A small image classifier, trained from scratch: norm layernorm, trained on made-up road signs on poles.
Rows from block 7 of a small image classifier, named by matrix and row number. Rows with one number belong to one neuron. Each number is 128 + 24 x the weight over its row's rms, rounded and kept within 0 to 255. All counts start at 0. After the name is the row's rms in percent of the matrix's.
Before each neuron's rows are labels from the 100 images, of 14976, where the neuron reaches its largest size: "peak on" is the class under the peak. Only what is clearly more common there than usual is listed. The data: made-up road signs on poles.
# gate: MLP gate (model.blocks.7.mlp.gate.weight, 576x192), inputs 0-47
# fc1: MLP up (model.blocks.7.mlp.fc1.weight, 576x192), inputs 0-47
# fc2: MLP down (model.blocks.7.mlp.fc2.weight, 192x576, transposed), outputs 0-47

peak on: symbol
gate.442 096 [136 123 162 141 117 150 113  99 135 145 108 140  78 146  89 139 113 141 108 158 134 142 110 118 150 141 149 124 148 128 119 132 118 109 121  85 153 181 109 131 116 149 121  93 139 130  86 101]
fc1.442 099 [124  81 165 158 140 113 172 114 138 123 135 104  74 124 102 143 154 134 145 145 110 172 124  79 149 127  97 152 130  63 110 124 107  70 109 104 141 126 125 132 133 132 122 125  89 101  79  91]
fc2.442 094 [141 145 153 153 112  94 110 128 109 131 154 107 128 144 103 140 157 132 184  91 106 162 121 119 112 139  96 131 112  95 122 139 141 156 158 136 121 140 140 154 117 121  92 150  90  98 113 114]

peak on: face
gate.360 089 [166 131  99 142 135 130 113 131 117 102 114 133 121 134 200  89 151 126 187 124 108 156 119 132 185 142 170 138 107 162 117 111 144 120 116  99 139 122 129 131 146 102 154 157 150 112 117 116]
fc1.360 090 [111 116 187 125 188 124 123  96 174 120  70 182 183 103 105 148 114 133  94  82  93 156 105 113 132 117 109 156 165 121 118 123 141 175 187 143 160 166 110 117 134 166 129 156 124 116 142 110]
fc2.360 093 [169 122 157 106 197  98 123 120 132 130  97 132 141 122 161 123 152 144 109 115 105 121 117 129 134 166 147 146 147 169  77 112 116 118 118 108 131 120  96 123 105 106 151 124 128 142 139 127]

peak on: face
gate.220 105 [121 129  90 146 139 102 154 161 177 202  99 167 145 183  89 151 138 146 144 148 104  84  98  86 114 130 141 133 114 144 172 165 116 125 107 165 151  66 143 142 123 141 147 112 121 116  95 111]
fc1.220 107 [167 123 155 148  93 120 112  78 120 142 183 117 116  95 118  85  91 108 121 125 116 126 186  96 168 105 122 121 127 169 128 153 159 111 117 128 162 125 172 128 106 104 117  91 131 102 127 122]
fc2.220 104 [151 123 110 118 165 144 142 110 118 167 149 161 160 149 133 125 145 142 154 138 140 139 162 136 131 127 128  87 112 166 112 157 164 142 127  87 139 111 141 113 107 123 136 113 116 130 159 131]

peak on: face
gate.59 092 [109 123 168 167 156 157  79 125 161 142 143 160 148 171 125 139 152 154 161 106 112 141 151 144 125 169 127 124 148 150 157 118 130  87  87 156 115 140 192 147 108 136 132 147 143 127 150 149]
fc1.59 087 [153 110 122 157 158  77 160  97 154  83 149 159 113 125 158 134  80 137  88 117 151 145 152 135 106 129 140 153  88 189 105 181 125 132  84 128 154 133 137 166  96 139 147 121 151 118 167 159]
fc2.59 090 [131 140 173  96 177 158 110 149 125 163  67 144 114 115 155 115 119 170 159 103 158  95 165 130  94 109 135  73 144 129 140 117  94 154 159 102 195 133 105 152 189 147 131 127 132 124 154  96]

peak on: rim
gate.118 102 [129  70 171 142 107 132 132 142 139 147 138 136 112 142 135 168 172 115 147 136 118 133 106 103 153 133  82  79 114 150 113 142 154 136 137 153 132  97 121 134 118 134  80 104 105 161 126 131]
fc1.118 104 [ 96 160  92 108 145 118 137 142  97 128 107 142 156 140 128 112  85 178 102  81 137 128 167 158 139 129 160 155 110 120 126 150 116 147 137 149 156 148 169 128 145 136 180 125  95  94 112 107]
fc2.118 110 [144 139  96  98 144 178 163 117 130 146 136  67 136 173 107 158 167 136  90  84 114 107 141 179 129 103 135 127 174 130 136 112  96 145 163 114 100 145 116 105 157 104 112 120 127 127 135 107]

peak on: face
gate.476 101 [110  80 148 138 146 142 144 137  88 185 140 107 159 112 122 121 128 126 149  87 100 108  93 161 153 160 158 124 132 114 126 106 144 137 118 127 136 157 131 176 105 127 123 151 131 122 118 162]
fc1.476 100 [161 130 166  88 137 151 123 152 135 150 134 137 151 111 158 140 155 136 154 146 105 129 104 163 138 141 132 136 155 147 100  81 126 135 123 150 159 135 150 133 101 130 153 182  94 117 154  78]
fc2.476 108 [177 136 147 137 155 115 146 146 148 143 147 132 125 131  82 163 143 116 113 139 136 116 128  85 126  94 143 151 117 119 104 147 117 118 127 184 143  90 111 124 122 170 133 163 114 142 113 153]

peak on: face
gate.338 102 [106 137  85 114 119 159 140 106 102 139 136 164 151  98 160 120 123 143 145 131 115 125 129 137 140 106  80 156 143  90 135 135 140 143 140  99 115 153 155 150 114 132 142  65 101 129 134 117]
fc1.338 096 [142 123 150  92 139 117 165 129  92 131 116  96 170 127 133 118 121 116 161 105 129 138 109 146  90 110  84  94 154 153 141 146 166 152 137 150 136 164 100 115 116  96 144 142 101 150 137 149]
fc2.338 093 [ 70 156  86  97  92 101 125 109 125 120 116 140 124 119 126 144 120 136 108 123  85 122 117 117 132 124 176  84 140 141 162 100  83 119  98 119 116 145 111 123 117 125 126 106 117  95 135 153]

peak on: symbol
gate.456 101 [133 146 122 140 139  85  99 115  95 169 105 141 129 113  98 150 152 126  99 127 147 102 107 120 114  94 117 141 151 115  91 119 164 113 145  92 159 184 134 130 104  88 141  99 133 137 133 125]
fc1.456 094 [139 143 140  84 119 132 114 141 127 114 159 144  86 143 188  92 111 106 141  94 112 122 150 146 114  87 139 159 152 140 169 144 118  91 117 146 124 139  93 170 196 134 133 117 120  91 120 120]
fc2.456 105 [145 100 122 126 141 113 144 119 101 131 118 153 125 131 154 123  94 126 132 100  97 164 166  89 152 129 152 172 118 126 120 135 151 118  90 128 160 144 128 109 127 128 124 158  92 145 136 119]

peak on: face
gate.418 097 [109 108 136 107 175 141 103 105 155  75 102 103 116 154  99 132 147 139 128 128 148 143 132 130 131 144 123 115 172 102 147  98 116 145 170 118 132 152 115 135 115 140 160 178 131 100 183 170]
fc1.418 085 [151 166 171 124 111 134 136 158 116 159 153 169 131 123 132 163 119 117 121  78 146 155 120 155 133  93 134 137 112  89 137 174 119 125  84 127 146 117 131 120 154  90 114 122 152 119 108 109]
fc2.418 098 [120 164 147  99 157 117 105 105 100 127 147  99 106 106 147  93 166 152 137 135 157 152 108 146 173  98 142 109 122 154 146 119 163 128 127  92 115  72 117 131 134  91 118 105  74 112 141 121]

peak on: symbol
gate.75 110 [121 123 116 139 110 154  84 133 114 153 117 135 153 161  93 124 143 120 114 156  82 148 159 170 126 149 129 152 120 117 146 116 109 147 143  83  92 128  79 133 139 124 143 126 110 141 125 115]
fc1.75 102 [ 99 135 114 129  96 115 141 137 125 128 136 163 125 165  87 121 163 112 137 151 143 105 162 124 128 102 108 120  92 144 165 131 129 142 134 145 193 139 121 120 133 144 118 162 109  92 102 122]
fc2.75 092 [124 138 121 167 109 109 146 155  80 123  91  94  96 121 122 124 111 130 146 163 167 159 137 120 117  96 148 124 100 124 108 117 139 103 104 105 128 124  86 136 130 154 105  91 142 145  99 103]

peak on: symbol
gate.263 109 [129 120 121 105 138  92 173 113 106 134  80 110 117 129 140 156 151 131 128  96 116 129 141 133 121  92 112 166 135  77 127 133  96 108 128  82 118 171 137 117 110 129 137 156 180  97 120 106]
fc1.263 096 [135 126 143 122  98 152 116 135 116 150 157 106 136 165 164 145 128 135 183 108 119 107 119 137 153 136 114 137 145 118 152 136  98 156 168 162 161  97  88 110 124 128 144 164 150 130  98 114]
fc2.263 106 [ 77 160  99  94 157 107 123  93 105 132 102 149  96 108 152 135  81  83 139 125 132 117 161 115 140 139  85 112 119 177 102 134 128 136 102 108 139 156 147 140 144 119 134 145 122  99 127 154]

peak on: rim
gate.331 101 [111 132  78 133 172 140 103  90 140 127  71 123 117 169 125 182 141  85 136 150 154  99  92 117 117 155 115 122 139 159 108 104 143 111 148 113 142 145 134 117 163  88 132 121 143 137 100 115]
fc1.331 097 [162 112 127 134  97 115 149 128 151 122 153 100 128 100 106 149 142 186 136 153 125 157  84 109 106 104 127 135 134 181 128 138 132 134 138 135  93 107 144 151 127 104 105 175 135 134  91 131]
fc2.331 106 [102 149 103 121 131  83 111 127 109 129  78 117 121 110 126 112  97 162 106 106 165 134 112 109 102 126 177 118 126 159 160  92 123 166 123  98  90 142  89 116 155 161 177 152 148 146 109  72]

peak on: symbol
gate.368 100 [111 104 124 119  52 121 114 137 139 160 157  95 128 151 173 112 124 123 120 100  93 146 190 129 140 105 135 116 143 110  95 192 105  96 114 131 113 137 140  97 159 122 105 163 167 142 132 137]
fc1.368 095 [150 115 145 149  75 146 100 111 122  93 151 141 122 136 108 120  63 101 127 109 132 143 155 142  89 130  79 117 145 140 113 152 118 129 149 173  96 174 158 101 155 111  72 134  87 173 139 118]
fc2.368 101 [131 135 115 133 137 128 138 128 128 139 125 115 103 143 118 141 141 136 118 126 132  84 126 109 123 159  67 182 154 134 123 129 134 121 104 150 121 153 154  93 131 154 114 126  66 161 149 116]

peak on: symbol
gate.499 090 [102 111 117 135 114 103 108 144 148 107 145 159 114  96 109 109 106 128 116 128 130 109 137 145 127 135 142  95 138 150 140 108 137 170 138 132 102 132 128  82 157 133 121 103  63 168 113  98]
fc1.499 094 [124  90 106 138 130  91 152 103 117 154 123 151 153 158 139 110 138 122 114 150 146 103 117 158 141 163 125 144  84 142 138 112 178 119 146 163 110 100 148 140 164  93 128 118 155 108 109 119]
fc2.499 101 [123 108 159 118 106 155 113 117 131 149 116 123 135 108 105 149 126 109 113 141 141 125 165 165 150 111 126 117  81 156 178 132 153 119 118 140 141 130 145 114 146 163 105 138 123 134  83 101]

peak on: face
gate.571 100 [138  68  50 109 177 122 132 126 139 115  79 137 174 120  85 100 144 134 131 126 120 117 141 103 119 107 149 122 124 128 166 107 108 178 107 124 131 128 115  66 142 138 150  69 138 138 151 132]
fc1.571 106 [ 96 112 122 124  83 135 125 141 165 143 125 121 164 103  78 150 109 174 120 129 131 149 137 120 116 143 147 132 114 119 135 116 119 133 102  96 122  85 146  74 188 136  72 113 133 148 116 128]
fc2.571 097 [ 91 150 115 183  95 134 171 146 128  92 141 147 129 107 147 112 163 126 135 127 114 194 132 120 113 116 130 109 125 135 131  73 134  94 145 129 136 136 120 151 137 136 107  90 133 129 137 131]

peak on: face
gate.354 091 [115 129  87 162 137 105 101 118 115 129 137 156 145 159 110 138 147 103 127 101 122 160 175 116 136 127 179 122  91 131  83 129 162 112 112 142 155 100 158 122 130  56 108 116 145 122 114 125]
fc1.354 090 [114 115 160 118 131 106 154 139 123 148 138 103 153 138 121 117 139 117  76 160 124  95 107 122 134 132  90 120  74 148 149 138 167 165 122  96 106 132 135 116 156 126 154 127 118 104 197 113]
fc2.354 089 [166 142 147  91 125 141 129 134 129  96  58 145 147 114 157 148 104 131 125 120 144 141  79 141 108 104 115  76 169  91 105 139 155 115 103  59 133 138  90 162 122 135 139 110 141 139 126 125]